Rows from block 5 of the decoder of a small segmentation model, named by matrix and row number. Each number is 200 + 30 x the weight over its row's rms, rounded and kept within 0 to 999. All counts start at 0.
After each channel's rows are labels from the 100 images, of 14976, where the channel reaches its highest value: "peak at" is the part of the image that holds the peak; "top examples" is what is common among them. Only what is clearly more common there than usual is listed. The data: coloured fractals of 300 iterated function systems on busy backdrops.
# conv: 3x3 conv (decoder.decb.1.1.conv.weight, 128x128x3x3, each kernel summed), inputs 0-127

conv.122,223,162,249,229,225,226,203,212,230,206,220,230,227,169,255,187,184,213,245,222,175,243,224,203,225,200,183,191,211,226,184,210,215,251,159,161,196,200,231,178,268,192,189,220,225,176,252,182,216,187,173,236,217,189,217,164,210,196,190,208,164,200,207,233,200,207,187,226,195,268,184,209,172,235,227,232,252,228,238,187,228,205,160,173,228,203,178,215,228,157,202,228,206,245,217,218,178,192,312,200,182,194,231,204,217,213,162,256,201,183,173,184,251,237,225,223,268,220,248,242,140,166,181,165,241,193,180,188
peak at: top right
top examples: grey

conv.127,224,200,234,237,237,282,191,230,197,174,197,217,211,208,225,195,236,198,231,204,208,153,226,189,191,210,182,180,191,236,200,220,191,206,188,155,172,198,209,181,218,219,214,214,226,224,212,186,237,226,136,183,200,220,275,205,217,173,273,170,249,155,185,174,211,200,235,193,203,243,168,221,200,193,222,221,171,195,211,214,209,216,198,257,221,260,218,226,222,201,191,248,212,296,216,245,199,77,180,222,205,172,184,171,167,229,213,207,233,193,165,176,242,219,168,217,216,211,186,241,183,203,210,178,238,220,219,192
peak at: top right
top examples: grey

conv.66,214,207,183,212,214,257,199,224,186,206,197,205,209,201,196,192,217,215,222,210,199,251,211,202,254,275,205,210,270,232,199,219,212,199,305,196,317,230,232,196,195,235,256,217,210,177,200,168,256,178,232,144,216,218,264,201,197,234,187,176,217,213,218,201,217,255,248,202,176,212,214,232,213,197,210,185,174,205,214,202,222,204,196,217,216,215,171,216,206,204,222,231,206,225,143,254,213,224,156,212,213,226,209,210,223,184,222,260,210,213,204,216,195,210,230,216,260,216,241,187,191,131,210,210,228,188,235,198
peak at: top right; top left
top examples: grey; dense

conv.33,220,151,209,210,250,213,187,232,202,238,221,217,235,175,214,164,181,235,177,108,199,181,180,156,184,165,101,159,193,167,129,233,225,277,208,232,186,241,191,214,193,209,196,234,243,194,198,173,168,214,213,189,229,216,204,133,201,218,203,215,169,194,160,208,206,157,187,224,196,234,208,233,157,209,199,220,189,205,272,158,255,157,189,197,179,166,185,162,230,177,216,223,223,232,227,203,201,210,222,224,182,196,193,231,189,206,197,202,186,163,182,223,189,181,178,246,177,240,140,177,190,170,195,204,213,185,154,207
peak at: top right; top left
top examples: grey

conv.115,240,230,187,232,222,208,234,195,202,210,235,228,234,183,178,211,198,245,189,180,140,226,197,176,127,194,193,193,167,237,154,266,161,197,201,231,225,161,103,212,196,208,222,221,172,210,189,185,206,218,200,239,237,170,173,212,211,208,233,199,181,193,238,174,195,209,176,211,196,202,158,178,190,185,236,137,187,234,238,200,241,165,158,184,205,179,179,161,203,233,224,208,233,226,198,195,195,185,243,210,244,210,178,249,203,201,227,119,185,191,217,179,185,199,230,213,259,237,223,183,239,171,158,214,127,188,170,143
peak at: bottom right; top right
top examples: grey

conv.102,210,218,209,202,208,198,226,214,263,204,222,214,212,229,229,224,212,210,169,243,201,218,200,213,212,257,198,198,131,151,195,207,197,200,221,210,197,195,161,211,189,211,217,218,214,93,168,164,221,184,117,199,212,147,192,165,231,217,168,248,209,197,188,234,197,215,236,200,199,250,201,209,228,207,209,211,249,215,215,227,200,182,134,179,170,164,186,196,211,239,204,223,205,227,234,260,223,240,152,191,256,179,225,221,180,205,153,271,191,153,222,192,177,179,159,212,181,213,161,169,214,165,162,221,262,219,207,224
peak at: top right
top examples: grey

conv.60,226,165,195,217,216,193,194,191,206,210,231,204,223,151,178,149,204,251,198,225,198,212,223,235,185,235,241,226,209,215,231,255,153,251,131,192,107,161,159,154,196,191,176,256,215,186,195,210,211,204,194,208,247,191,205,186,211,195,198,223,169,181,207,173,191,193,207,170,213,238,195,212,150,219,224,215,229,220,260,157,278,207,242,213,196,197,201,190,227,157,203,167,228,166,195,214,194,202,202,197,225,222,195,221,166,206,185,134,181,170,204,162,208,184,229,253,198,278,225,211,182,160,152,165,141,170,176,189
peak at: top right; top left
top examples: grey

conv.93,215,156,187,236,261,192,218,198,209,237,253,207,238,182,171,169,218,279,192,204,206,216,213,227,190,190,184,199,226,219,191,287,232,287,190,216,220,227,215,224,193,223,200,260,252,199,193,236,198,227,213,191,267,209,205,194,210,216,188,200,203,203,215,188,240,223,224,204,226,207,227,217,170,221,231,228,221,227,281,148,295,188,231,210,192,170,199,183,246,170,200,197,231,198,238,226,213,217,235,203,227,215,214,203,206,214,218,204,210,211,205,222,194,178,215,287,182,283,186,182,181,209,220,206,194,215,202,193
peak at: top right
top examples: grey; dense